A small masked spectrogram model, trained from scratch: patch size [4, 4].
Rows from block 12 of a small masked spectrogram model, named by matrix and row number. Rows with one number belong to one neuron. Each number is 200 + 20 x the weight over its row's rms, rounded and kept within 0 to 999. All counts start at 0. After the name is the row's rms in percent of the matrix's.
After each neuron's rows are labels from the 100 clips, of 14848, where the neuron reaches its highest value: "strongest on" is what is common among them. Only what is clearly more common there than usual is listed. The data: chords played on synthesised instruments.
# fc1: MLP up (model.blocks.12.mlp.fc1.weight, 768x128), inputs 0-127
# fc2: MLP down (model.blocks.12.mlp.fc2.weight, 128x768, transposed), outputs 0-127

fc1.42,121,213,209,212,197,218,225,193,195,152,181,215,165,168,194,149,186,203,232,178,210,209,195,221,221,158,197,179,186,184,192,163,197,176,206,190,197,193,202,213,208,221,238,172,217,222,178,221,224,224,159,171,164,226,180,211,214,239,175,205,195,209,187,189,207,186,202,206,203,195,212,230,194,182,130,201,210,218,207,197,188,220,158,188,204,204,195,227,204,211,204,190,210,168,206,209,232,177,198,197,195,203,217,179,201,199,182,222,193,224,217,205,219,200,181,175,179,180,188,204,215,179,174,193,189,208,217,225,204
fc2.42,117,187,186,183,187,286,212,188,193,204,218,226,220,208,197,198,192,181,211,172,187,205,188,198,209,203,197,212,196,205,185,239,209,211,208,214,211,195,195,232,219,221,187,220,182,215,175,226,205,192,196,197,181,191,181,191,200,199,211,216,200,234,221,194,200,212,161,138,196,196,186,178,175,161,284,190,217,214,194,197,210,194,183,214,165,198,221,204,225,188,194,196,195,209,213,201,183,168,211,203,198,189,195,258,209,204,202,209,204,170,196,206,184,220,193,206,225,216,212,194,199,194,194,206,194,204,225,232,185
strongest on: square lead; clarinet-like

fc1.219,081,192,224,172,224,183,213,180,203,214,227,206,195,216,209,224,242,231,199,209,197,226,222,195,207,201,160,198,234,209,163,186,189,219,173,202,212,174,210,192,184,204,153,215,216,199,177,235,212,201,181,221,211,206,174,225,170,220,214,178,210,185,216,200,207,189,176,191,257,184,201,191,187,167,195,184,210,233,184,206,241,200,209,206,214,174,213,172,187,214,213,208,170,177,193,176,174,192,199,188,197,188,183,178,204,181,193,184,200,209,213,173,219,191,197,209,170,171,201,215,191,240,182,183,176,177,254,192,204
fc2.219,086,206,200,201,192,209,210,203,202,182,180,204,191,210,210,178,213,243,180,240,198,244,190,184,218,186,196,177,193,194,196,209,194,182,234,226,192,183,176,202,183,216,257,183,197,201,216,164,231,192,204,219,200,164,185,201,247,196,184,191,209,204,207,176,235,193,220,191,222,197,209,178,211,182,230,175,205,185,211,198,205,225,179,197,224,193,195,185,200,201,226,191,194,208,184,194,189,168,184,221,196,207,209,210,178,179,217,193,235,225,198,222,190,219,217,167,221,198,215,176,212,217,185,207,288,211,235,203,201
strongest on: the note F#

fc1.640,093,185,188,177,180,184,219,198,190,199,187,210,238,204,186,205,166,221,228,218,227,181,177,210,190,179,187,209,187,193,234,184,208,248,213,213,194,185,194,186,190,199,197,206,194,190,179,194,200,167,194,169,190,197,202,186,202,194,216,202,202,175,163,200,210,216,197,190,210,194,260,204,221,217,211,188,220,246,197,214,216,188,188,210,186,197,203,202,204,164,199,247,221,210,191,209,162,223,187,182,146,209,214,224,226,185,233,212,187,199,223,214,182,199,217,231,208,222,183,208,208,207,265,170,198,174,214,205,231
fc2.640,093,222,227,195,222,188,190,253,206,198,194,169,196,227,197,206,179,186,198,203,223,197,188,234,215,196,179,217,214,215,234,220,162,200,200,202,178,204,211,188,196,181,188,206,224,199,206,172,226,189,186,188,234,197,208,202,187,191,190,192,166,201,206,217,191,205,203,183,205,202,242,168,191,203,257,232,190,218,231,205,214,185,199,193,187,216,190,201,177,214,183,218,196,205,208,201,201,153,215,161,201,186,208,226,193,179,192,204,227,211,212,193,204,214,222,236,212,226,204,173,220,211,153,152,235,191,194,204,253
strongest on: harpsichord-like; string section-like

fc1.81,113,198,187,217,160,197,215,224,189,218,180,190,224,209,179,191,198,232,233,206,181,207,165,199,220,166,177,208,218,208,167,192,191,188,203,207,206,194,181,209,189,192,180,202,193,194,175,192,207,177,199,220,208,210,189,207,196,203,169,196,177,234,208,228,205,211,200,246,179,233,182,196,234,191,199,250,208,242,237,228,207,185,200,209,202,205,166,191,205,181,192,184,194,224,205,205,220,198,161,221,185,195,209,197,216,184,192,212,168,200,182,230,197,197,182,186,191,190,219,193,226,151,165,170,201,208,230,191,261
fc2.81,115,150,198,204,245,211,199,242,213,202,212,201,209,199,197,191,197,166,235,188,185,196,218,222,174,208,208,208,198,239,196,203,188,177,220,206,187,205,194,207,214,204,196,209,196,200,191,208,204,175,214,192,219,225,224,208,219,204,199,184,177,251,168,205,182,201,218,255,194,191,203,212,203,197,182,251,211,197,212,208,189,201,195,213,238,197,219,174,193,242,205,176,217,218,208,185,214,193,187,179,270,199,204,182,212,202,215,194,198,215,202,197,194,196,195,194,212,191,162,223,141,209,202,164,185,165,206,209,212
strongest on: harpsichord-like

fc1.592,102,208,208,179,221,196,225,153,201,164,227,184,186,183,208,202,190,165,205,232,179,198,204,147,203,245,183,219,267,200,186,194,223,154,194,183,201,197,197,222,197,185,183,212,211,174,198,182,178,173,177,205,220,180,227,214,206,215,202,234,230,219,239,191,197,199,192,170,213,172,215,191,188,207,203,210,196,182,221,210,214,180,182,166,208,193,185,188,177,168,217,205,229,202,190,180,204,174,179,190,207,203,187,201,230,170,167,223,169,218,207,207,206,207,182,211,213,171,188,203,195,224,214,204,222,195,188,200,195
fc2.592,090,225,198,197,220,195,198,164,199,236,207,188,189,199,205,195,234,234,211,206,194,185,197,233,180,189,218,221,181,210,204,179,208,212,191,186,206,214,243,168,209,224,229,180,193,175,151,179,184,185,200,167,219,215,205,194,231,193,186,216,202,212,174,217,198,179,207,183,183,198,212,195,234,216,214,224,166,189,238,201,226,189,226,206,187,199,213,198,204,199,191,202,172,174,197,202,163,218,219,211,214,177,204,211,216,201,189,223,226,203,210,195,208,215,185,151,261,201,183,232,245,220,195,193,182,230,191,236,205
strongest on: the note G#; strummed; clarinet-like

fc1.435,137,197,206,210,216,198,208,190,226,229,202,193,217,200,199,182,193,200,154,199,192,203,192,202,202,202,191,242,206,200,160,216,181,221,196,196,179,211,169,203,209,207,189,195,200,193,172,183,197,199,198,200,175,184,204,196,195,231,213,216,197,180,179,196,195,200,185,209,191,223,178,188,317,158,195,169,194,201,185,180,222,201,199,176,203,210,188,185,200,191,191,247,197,212,192,203,194,225,169,207,208,221,201,200,202,182,229,200,207,184,215,210,197,189,208,209,170,222,210,224,227,203,193,201,204,264,223,208,226
fc2.435,112,214,197,234,211,191,173,207,196,204,203,206,199,187,236,279,175,229,185,181,201,221,225,187,208,206,174,189,187,181,198,231,221,200,191,206,208,184,231,175,206,170,174,183,179,185,211,214,185,200,208,185,235,179,179,196,191,212,196,208,191,177,183,196,227,227,176,214,152,214,221,194,142,201,203,205,183,196,188,195,195,196,189,171,195,207,216,180,200,207,212,189,210,190,170,213,211,201,206,200,184,170,217,214,189,183,198,209,200,164,191,217,213,142,207,240,170,228,205,200,186,207,201,189,183,204,204,154,203
strongest on: square lead

fc1.314,104,223,197,207,108,196,192,200,226,211,185,191,187,204,195,193,212,209,203,198,219,200,201,200,217,201,231,205,217,181,220,213,184,229,192,188,181,207,212,165,200,208,216,204,221,188,198,206,209,189,201,192,197,234,190,196,204,206,206,248,188,201,190,190,174,212,205,127,200,159,232,198,231,213,204,213,207,173,199,180,224,202,192,201,196,216,186,191,186,198,199,246,201,198,178,208,209,184,215,224,234,222,199,239,190,199,234,202,206,206,219,202,206,212,209,202,171,187,198,220,168,183,217,158,202,158,228,212,195
fc2.314,113,201,199,209,172,184,162,211,189,221,203,213,222,188,216,216,208,192,175,216,185,203,229,194,197,234,182,195,208,221,193,194,230,195,187,186,184,201,198,265,210,209,209,212,187,208,208,219,230,174,194,199,200,192,230,161,184,202,198,209,185,176,180,176,221,183,209,210,186,209,251,182,159,203,195,223,193,185,222,172,235,209,207,218,255,200,198,226,201,215,202,221,176,183,204,196,196,173,223,186,212,246,217,205,214,203,195,177,177,196,195,251,191,180,203,178,188,180,183,202,192,199,201,160,235,215,199,243,203
strongest on: clipping; text has "clipped"

fc1.704,119,210,193,171,206,227,203,176,185,155,190,188,186,226,186,136,211,184,189,192,222,184,228,229,203,202,186,160,181,220,204,198,193,174,195,200,186,211,215,201,204,207,224,165,183,155,194,202,209,214,219,195,179,210,235,214,198,184,198,219,175,199,218,186,188,221,136,191,191,202,236,205,203,197,215,179,202,208,190,206,184,187,270,193,192,187,198,212,242,209,212,196,229,224,174,219,208,202,200,199,163,223,189,191,198,167,197,212,194,197,196,221,175,186,189,210,202,222,180,217,197,175,214,206,175,194,203,220,183
fc2.704,109,205,171,212,220,191,194,212,199,210,214,166,172,221,202,188,215,242,209,205,201,209,200,211,203,195,199,195,210,195,230,168,192,162,199,205,204,193,179,233,192,192,204,208,294,196,226,172,185,238,210,209,190,201,203,185,214,212,199,189,218,224,248,174,204,187,201,192,223,214,214,198,178,203,150,182,201,220,231,198,181,200,216,192,182,178,233,190,203,192,182,192,180,209,204,221,216,236,205,199,148,168,188,212,201,207,203,205,195,211,177,245,210,220,198,197,196,186,181,182,204,187,202,222,221,203,181,169,196
strongest on: the note G#; clarinet-like; square lead

fc1.153,099,190,208,217,218,203,207,186,228,230,175,230,166,202,184,206,201,221,224,170,208,199,168,200,157,187,156,200,160,180,173,196,176,188,180,215,193,172,201,220,219,208,181,210,215,235,215,206,188,175,185,228,205,179,216,226,211,190,197,203,197,210,181,220,201,211,195,210,211,213,198,168,191,233,205,181,226,211,201,175,177,189,193,207,192,185,206,207,199,228,235,209,223,193,188,180,175,210,164,169,179,210,214,182,205,189,244,214,197,172,150,219,174,203,209,231,211,218,143,197,211,201,199,207,208,196,185,210,164
fc2.153,097,165,232,196,194,196,243,197,210,175,196,220,174,205,184,207,211,207,179,229,205,178,192,210,213,185,163,215,185,169,221,191,194,202,197,205,206,207,231,150,218,183,182,222,219,188,214,186,225,214,197,190,216,193,168,208,169,165,178,202,217,192,210,203,219,201,186,200,225,181,182,193,207,231,218,175,160,213,201,196,176,188,196,192,163,191,192,211,191,221,216,181,207,190,199,229,193,204,226,181,174,158,183,237,203,196,180,219,199,214,227,186,204,188,216,186,187,215,254,193,200,207,184,206,224,205,160,155,243
strongest on: harpsichord-like

fc1.280,105,193,220,182,187,234,214,169,185,174,172,204,213,181,220,201,219,210,181,212,188,191,191,228,212,222,180,174,169,156,202,226,211,217,197,195,218,201,202,204,214,218,189,234,216,206,232,209,216,208,184,199,209,204,168,238,198,168,193,199,217,193,208,196,207,197,226,215,197,196,200,216,224,205,211,200,182,146,171,197,208,225,184,226,187,190,179,200,217,210,189,218,195,208,212,185,222,200,200,207,210,216,157,219,268,199,240,176,189,172,253,157,225,210,207,181,199,158,192,184,193,187,220,211,187,211,210,197,206
fc2.280,097,220,192,203,189,202,205,205,178,213,187,219,249,189,179,203,193,226,211,188,196,203,238,189,210,223,178,229,212,206,188,239,228,221,204,198,195,211,211,210,212,207,173,198,205,187,218,236,180,172,166,195,182,204,183,199,180,188,184,213,216,200,205,226,180,186,205,189,152,190,180,201,195,221,248,224,224,186,195,222,178,176,181,191,197,230,205,206,189,193,214,205,213,202,215,216,192,186,224,198,236,179,178,184,212,205,166,180,194,198,236,171,212,187,195,131,227,170,226,235,192,220,193,206,175,202,194,244,208
strongest on: strummed; marimba-like; instrument: vibraphone-like

fc1.635,098,192,183,184,222,191,210,181,214,227,183,138,210,182,228,200,184,224,173,205,191,207,167,191,219,205,168,217,215,213,165,191,206,212,210,182,180,190,222,180,203,212,188,214,202,188,178,222,199,207,197,187,186,244,175,190,220,197,219,206,209,206,215,197,163,203,209,160,186,218,241,194,244,149,191,236,199,252,181,212,240,220,205,207,207,179,194,210,169,178,196,218,206,226,183,187,201,229,179,198,165,180,205,191,207,209,196,212,176,222,187,195,216,174,188,207,176,217,191,185,212,205,213,178,202,188,224,216,220
fc2.635,104,190,209,192,168,168,204,188,209,197,218,162,204,195,198,206,227,165,220,208,202,240,201,195,209,212,149,196,167,192,200,189,231,198,223,205,234,231,203,217,230,200,211,211,200,180,211,182,199,193,176,199,211,186,201,188,196,211,215,221,244,207,209,222,205,196,221,152,205,198,222,145,184,170,170,188,195,226,156,189,185,187,229,196,238,186,228,186,166,218,211,187,185,195,188,222,190,188,221,201,198,226,202,211,193,228,174,192,201,215,203,205,191,183,195,199,252,236,211,184,215,215,184,178,219,179,201,220,206
strongest on: harpsichord-like; saw pad

fc1.334,116,176,188,189,221,201,232,182,176,210,218,179,207,201,217,197,212,189,147,221,203,222,186,194,216,198,219,178,220,197,182,197,170,220,190,132,202,181,233,185,195,216,182,207,216,190,202,192,203,208,208,177,196,191,181,207,198,198,204,213,219,192,184,208,185,208,205,148,208,178,226,197,236,155,217,198,196,213,192,192,235,192,193,207,196,174,208,172,172,197,231,192,190,235,210,200,182,201,213,201,175,218,178,223,212,195,205,207,163,224,206,192,217,196,218,194,181,151,214,266,179,168,182,195,202,207,192,186,227
fc2.334,094,203,210,195,166,226,170,194,198,215,200,212,195,216,213,199,204,205,219,229,202,174,226,215,218,174,210,201,207,169,194,192,194,179,205,222,263,188,235,176,188,193,203,211,205,176,195,199,204,206,198,202,205,196,209,190,183,171,185,203,217,188,212,182,206,202,210,148,211,280,192,152,213,172,190,206,179,200,188,217,204,210,206,199,180,206,178,210,223,205,181,232,219,193,209,169,236,193,189,175,198,182,199,193,197,201,160,206,190,179,221,203,187,202,205,174,168,194,230,234,176,200,175,195,227,228,217,163,180
strongest on: harpsichord-like

fc1.125,090,224,200,191,200,203,191,146,184,191,204,173,183,211,191,191,206,155,197,224,204,212,203,225,220,192,204,235,200,223,176,214,194,201,213,211,217,189,187,224,184,221,210,207,198,180,206,207,200,218,205,189,183,195,228,192,201,208,190,195,195,205,225,201,194,159,178,205,182,204,184,207,292,205,210,189,203,216,177,219,240,222,203,182,206,205,219,152,208,197,214,249,219,236,186,216,196,193,211,203,209,197,202,193,198,207,230,206,196,162,240,212,196,193,210,223,175,181,254,205,201,182,200,222,223,207,180,203,182
fc2.125,096,205,221,185,243,216,212,175,192,204,177,183,164,206,192,198,232,201,186,169,194,182,174,206,193,194,199,194,195,192,229,190,221,173,186,192,181,190,213,174,187,161,184,236,245,167,168,187,199,204,211,187,183,187,169,197,178,183,203,206,201,216,222,209,179,197,151,198,214,189,182,198,170,209,220,206,241,202,196,206,183,186,232,197,161,197,216,182,207,192,213,173,189,198,201,216,206,218,213,189,190,187,212,234,208,225,198,209,201,238,201,200,224,198,222,208,223,200,146,221,223,207,199,196,137,211,177,230,209
strongest on: block; organ-like

fc1.97,081,247,168,196,195,189,177,222,194,144,199,192,225,191,208,197,241,185,207,208,192,190,221,161,190,208,221,204,224,208,199,195,181,198,215,183,174,182,216,197,194,189,200,186,186,202,208,163,225,189,178,176,186,191,155,218,209,191,216,208,210,180,248,205,219,202,198,159,190,188,219,177,209,229,207,217,216,196,218,205,223,195,184,203,190,208,176,163,210,190,150,186,208,210,180,188,212,196,161,182,172,215,192,201,235,193,181,172,215,201,193,194,224,166,176,172,217,194,236,156,200,181,191,199,196,189,172,202,197
fc2.97,101,210,189,193,204,212,182,198,206,237,196,207,224,171,201,188,222,227,185,223,170,210,195,221,217,177,198,215,200,204,210,216,190,185,166,236,234,197,191,218,207,208,212,203,181,210,221,207,196,213,206,187,207,195,176,191,212,161,193,203,227,186,194,209,209,197,207,185,223,224,214,173,187,247,230,235,226,201,237,199,208,239,178,190,199,200,198,202,235,155,201,229,204,182,215,230,211,185,227,157,160,192,199,207,175,204,153,197,200,196,210,188,193,199,204,198,190,188,183,195,187,211,167,162,264,207,185,178,215
strongest on: block

fc1.47,082,197,154,188,185,186,206,200,143,217,192,223,202,220,220,199,184,188,185,231,200,201,209,189,199,204,206,216,185,183,181,195,198,168,206,181,186,233,168,179,197,190,211,210,174,194,201,209,208,245,216,147,185,232,188,250,223,213,204,195,214,204,198,199,178,183,208,214,176,183,186,207,202,205,204,213,189,229,197,212,224,228,200,192,204,205,186,191,187,165,118,190,172,161,200,206,178,188,214,200,255,190,184,189,227,207,188,216,197,190,194,221,200,184,201,192,183,175,177,192,216,218,205,185,178,200,204,198,218
fc2.47,084,208,168,180,200,211,199,183,190,228,202,231,173,218,182,216,227,198,202,184,201,202,176,222,197,176,202,165,190,194,186,190,194,199,193,205,226,189,229,213,196,218,175,209,223,200,212,235,207,184,183,177,196,153,186,199,226,192,211,190,184,213,195,194,210,165,203,198,185,163,190,193,209,193,199,208,240,202,220,216,215,166,206,205,191,219,197,203,198,184,114,216,203,190,186,220,174,169,196,245,285,201,192,202,209,205,214,197,197,210,200,202,168,213,191,214,206,196,214,191,209,215,183,198,214,192,216,225,176
strongest on: block

fc1.148,109,204,197,182,188,181,206,163,218,184,189,202,201,157,212,181,215,213,187,186,171,185,204,225,205,183,169,233,205,226,209,174,209,182,219,199,202,211,213,198,188,223,229,178,229,185,211,196,247,205,213,215,192,205,192,196,160,170,199,209,199,212,192,179,201,210,148,196,241,196,193,181,202,189,233,206,188,214,180,186,195,186,273,231,235,203,191,186,211,212,200,177,210,197,189,239,206,172,188,208,207,218,161,168,218,210,215,196,222,161,201,218,201,194,204,189,192,192,205,223,203,195,202,197,170,198,238,232,179
fc2.148,099,213,187,216,201,164,186,194,193,214,186,162,221,183,205,171,237,185,182,232,200,199,228,185,215,218,191,174,196,202,182,171,207,192,184,209,209,191,189,208,188,222,201,211,235,189,222,181,210,238,187,218,226,202,194,202,161,212,204,183,189,195,218,196,240,191,219,225,204,221,220,203,207,225,121,193,181,189,205,209,208,203,206,190,174,184,186,220,221,210,205,200,197,192,182,199,205,203,168,217,207,200,221,125,185,199,201,209,196,192,178,210,227,230,199,186,171,176,184,163,198,179,199,194,206,181,177,161,217
strongest on: the note G#; the note C#; root: C#; square lead

fc1.94,118,206,190,211,191,178,193,172,177,187,198,211,223,188,203,158,179,207,201,193,170,178,210,176,166,165,191,198,185,207,217,256,185,203,231,206,192,191,182,179,192,204,175,201,219,174,193,188,241,207,188,237,204,199,216,192,190,200,203,197,223,189,211,206,194,189,177,203,237,200,173,206,189,182,177,220,194,209,247,190,175,215,142,206,245,172,210,171,174,218,207,192,203,175,217,202,217,196,181,196,179,217,198,201,210,189,203,170,194,151,166,223,204,195,175,177,203,201,198,208,190,207,212,195,193,182,253,223,207
fc2.94,101,183,204,210,203,158,211,203,210,183,165,216,160,202,204,204,198,119,184,177,201,192,200,203,226,207,211,205,203,195,206,156,208,175,202,203,188,191,190,218,194,171,193,215,192,164,199,197,211,180,204,212,203,199,185,184,189,215,211,205,176,212,172,199,205,233,191,229,183,211,226,225,196,212,105,192,214,205,189,217,185,200,200,200,179,194,185,209,183,215,188,206,211,201,185,190,208,217,184,221,227,238,219,163,204,205,201,216,214,195,214,204,180,189,228,223,153,206,197,188,193,186,204,186,203,173,183,184,174
strongest on: strummed; square lead

fc1.670,120,195,174,246,203,239,192,188,183,184,196,202,217,218,216,181,218,198,192,248,204,198,176,237,198,185,209,217,228,158,226,205,190,187,163,220,193,207,186,196,233,235,226,166,188,190,221,183,171,222,191,238,255,210,188,201,173,191,231,180,205,193,216,187,179,210,176,190,191,210,171,185,202,206,169,208,215,187,185,187,196,196,130,195,190,193,192,184,172,198,209,200,211,192,226,185,193,223,188,210,194,216,193,218,227,243,218,214,180,198,168,217,198,191,179,178,213,197,222,200,194,211,202,207,190,199,204,208,210
fc2.670,100,225,190,226,140,175,202,204,200,196,199,224,207,207,185,176,189,270,159,186,195,207,180,180,191,209,180,221,197,187,195,205,202,193,194,192,208,228,170,182,221,198,220,188,152,183,175,207,197,204,171,227,196,206,178,230,216,188,203,180,218,193,173,197,229,191,252,215,195,203,210,185,230,221,181,217,202,205,180,206,213,203,182,189,214,207,202,201,190,194,215,207,223,202,214,148,198,198,193,195,226,205,208,134,199,218,200,177,215,170,203,172,202,213,195,189,218,167,220,196,190,214,217,215,207,226,192,213,221
strongest on: the note G#; the note C#; root: C#

fc1.612,107,158,182,207,198,198,220,207,210,192,205,204,215,191,202,213,208,196,210,187,192,185,203,195,214,182,188,207,192,191,192,195,169,195,199,168,182,200,172,153,197,202,213,207,232,197,206,174,196,181,214,196,209,249,175,179,221,193,205,179,180,211,236,194,191,201,201,170,206,146,200,193,209,210,207,208,209,181,192,220,215,204,200,192,195,198,189,203,183,198,191,154,198,170,211,214,182,218,210,282,198,238,186,230,245,170,212,201,186,206,187,186,207,183,199,154,190,199,202,190,149,204,243,194,220,184,178,187,174
fc2.612,111,216,221,196,187,211,189,196,201,183,204,211,173,215,206,211,198,212,243,209,193,211,218,238,215,201,214,195,193,194,212,183,183,199,197,194,244,167,187,204,207,173,189,180,214,213,221,182,198,196,211,199,223,191,203,195,184,193,195,195,231,168,215,174,200,201,207,166,210,266,191,162,216,205,162,184,224,199,200,207,187,202,232,210,198,182,203,192,222,196,209,227,219,206,208,156,255,225,204,185,162,203,197,193,163,173,192,226,212,172,210,216,190,194,203,197,158,178,225,220,149,204,165,211,174,212,206,178,205
strongest on: strummed

fc1.401,079,183,179,206,181,204,184,203,181,147,169,180,220,192,186,196,212,169,205,168,204,222,186,233,185,244,191,192,186,204,231,204,208,206,188,212,236,205,215,225,224,172,198,192,187,207,196,191,192,216,214,202,198,200,203,203,197,177,185,227,222,216,218,190,209,207,199,214,184,231,204,166,195,177,206,201,148,175,204,213,189,211,196,183,192,166,167,223,200,173,218,226,210,168,215,181,182,213,183,214,221,203,207,214,192,185,197,216,181,218,212,148,186,175,181,162,169,219,191,216,183,248,156,200,189,185,169,197,195
fc2.401,098,180,185,214,178,235,197,209,190,181,229,219,173,213,209,205,236,204,177,195,208,187,171,148,207,216,208,189,177,192,200,166,183,214,209,199,142,232,221,185,192,195,179,196,202,219,221,176,205,204,182,204,214,190,186,197,177,192,218,204,219,183,210,179,185,205,191,184,210,196,216,209,192,166,213,240,155,219,208,155,225,212,228,194,216,185,195,193,217,181,190,222,179,188,224,201,200,212,208,209,211,190,196,194,196,186,150,196,217,196,206,248,185,188,212,210,196,211,273,176,204,219,187,192,222,201,201,191,225
strongest on: block; organ-like

fc1.727,103,208,185,169,195,232,200,173,221,207,202,183,198,210,192,237,210,222,198,207,225,187,175,205,216,184,166,177,242,201,211,197,179,186,203,204,201,205,208,213,243,147,181,222,184,152,213,159,209,214,196,182,175,214,190,219,175,211,197,207,197,207,198,185,185,193,181,189,217,205,199,182,193,197,218,210,216,199,176,214,214,176,190,193,284,201,211,205,214,202,207,197,191,181,193,227,179,163,197,205,191,204,206,217,210,234,213,226,215,209,199,200,210,188,200,196,211,233,248,188,204,214,173,205,179,176,236,232,181
fc2.727,095,171,199,165,229,277,187,196,215,196,178,192,169,234,199,198,197,127,219,202,194,195,168,194,195,214,194,199,221,197,216,202,184,207,233,167,203,219,202,223,201,229,193,214,186,206,180,188,156,204,181,183,186,211,216,195,213,177,199,218,192,221,211,180,200,227,175,181,208,201,188,195,174,183,264,195,175,214,193,192,205,202,186,205,214,213,213,193,193,182,175,198,220,199,214,202,215,165,199,193,178,189,180,193,234,195,196,214,218,195,191,217,200,144,202,213,204,202,192,214,204,188,192,219,211,175,204,213,170
strongest on: the note F#; root: B

fc1.698,078,218,242,201,190,188,178,184,195,193,239,157,200,231,228,193,187,192,250,230,182,188,170,224,187,197,191,219,215,212,232,209,183,222,206,187,208,211,221,194,202,185,211,195,183,224,183,199,197,198,222,211,193,199,237,229,184,196,155,204,179,174,172,189,219,200,237,167,215,176,217,201,265,195,200,180,219,213,195,223,208,215,189,207,215,212,165,167,201,199,239,186,194,222,193,232,175,196,209,235,207,193,168,223,199,196,185,200,208,192,215,185,198,212,230,189,211,199,185,190,195,187,221,189,180,231,222,196,196
fc2.698,077,238,219,192,225,211,189,208,206,172,171,185,202,212,196,214,170,162,168,198,181,210,183,192,215,226,198,196,207,221,170,212,212,216,181,217,186,175,191,211,212,215,174,226,191,194,202,212,172,215,224,231,204,225,197,181,213,211,201,192,190,210,192,223,207,219,201,188,212,189,206,198,190,213,235,188,216,208,189,209,218,215,193,204,152,202,202,163,238,174,206,174,230,200,213,182,160,178,205,172,160,224,201,186,187,217,174,220,174,185,175,143,170,220,207,206,173,193,249,195,194,200,206,177,162,169,203,201,195
strongest on: square lead

fc1.721,084,196,202,221,183,190,212,206,190,181,194,246,180,172,223,220,177,256,200,211,229,196,201,233,184,180,208,191,205,194,213,178,184,229,202,182,244,210,224,205,203,168,200,196,190,176,199,191,212,193,195,183,215,211,181,224,218,178,200,196,204,189,225,204,153,204,215,208,187,202,211,200,208,197,207,196,204,215,211,208,215,214,194,185,182,175,198,219,181,190,191,195,220,181,182,187,169,189,166,197,165,153,226,212,218,184,152,228,158,221,211,228,170,198,190,206,188,247,220,204,150,171,189,189,229,204,204,198,208
fc2.721,091,206,200,218,201,205,199,199,199,196,179,238,196,198,223,203,222,161,191,191,225,200,180,198,202,207,212,193,214,205,209,204,189,193,181,235,178,216,242,178,187,176,200,194,165,176,204,205,176,212,181,198,196,198,189,201,194,197,193,197,230,203,153,201,148,218,188,220,167,206,205,204,196,181,183,198,186,199,218,210,151,159,225,215,178,191,213,223,184,221,153,246,202,221,208,222,182,202,200,230,184,218,184,162,197,157,148,181,223,180,211,173,208,175,199,205,218,202,174,197,193,200,208,218,189,168,224,212,201
strongest on: clipping; text has "clipped"

fc1.539,093,211,176,201,219,199,205,224,227,193,221,195,185,222,192,157,219,197,197,178,164,178,217,207,193,206,173,186,146,186,218,178,220,159,199,211,185,209,223,167,209,189,202,141,213,190,228,207,242,192,240,188,181,205,196,218,197,160,196,197,230,191,218,208,192,182,179,190,234,195,179,217,189,169,251,218,196,205,193,195,178,183,226,218,209,207,200,174,214,191,185,176,210,185,202,184,194,171,160,194,207,213,187,185,195,151,209,203,210,199,198,214,190,197,199,188,179,204,219,199,200,207,185,174,229,209,211,211,166
fc2.539,080,212,171,199,218,165,189,205,198,193,192,208,204,200,211,201,176,269,164,215,202,218,190,191,186,185,194,207,207,225,215,186,203,198,155,203,196,206,214,228,193,175,193,213,275,195,230,198,188,221,202,189,191,215,178,217,203,170,185,195,202,178,202,199,193,197,222,231,205,172,227,228,177,200,210,230,190,202,233,198,203,199,247,184,193,198,213,171,228,190,176,197,195,205,236,215,189,209,222,193,179,188,215,195,194,208,194,175,199,232,183,210,245,195,177,176,218,174,201,215,195,245,197,211,172,207,189,219,218
strongest on: the note G#; organ-like; root: G#

fc1.286,094,194,230,185,224,221,187,166,180,233,159,202,183,184,220,173,189,187,197,191,207,202,230,237,199,171,217,258,196,144,200,171,198,173,179,189,195,174,184,166,181,166,197,230,221,191,168,214,190,173,202,238,208,217,199,220,186,181,223,224,205,195,193,195,227,222,221,218,209,179,164,203,189,182,195,199,200,185,206,205,196,215,181,217,259,209,215,155,228,191,219,197,221,187,200,213,220,187,195,202,179,192,188,198,190,212,185,200,193,194,175,192,193,205,196,162,205,190,199,184,197,184,225,191,192,197,214,217,187
fc2.286,085,205,194,223,161,212,210,208,219,196,193,239,231,174,197,166,219,234,171,209,182,231,191,197,210,211,179,202,197,187,198,174,203,197,171,185,194,201,185,236,215,186,190,224,204,212,243,179,202,227,181,200,183,186,201,236,208,170,196,172,220,209,213,206,244,197,212,218,198,201,186,157,213,184,210,215,202,238,160,202,199,186,189,188,188,214,214,214,156,209,194,159,213,214,216,198,192,172,205,213,193,209,189,151,183,225,188,184,240,198,190,199,203,226,191,175,206,198,200,160,215,215,190,228,222,194,193,165,213
strongest on: the note G#; square lead; instrument: clarinet-like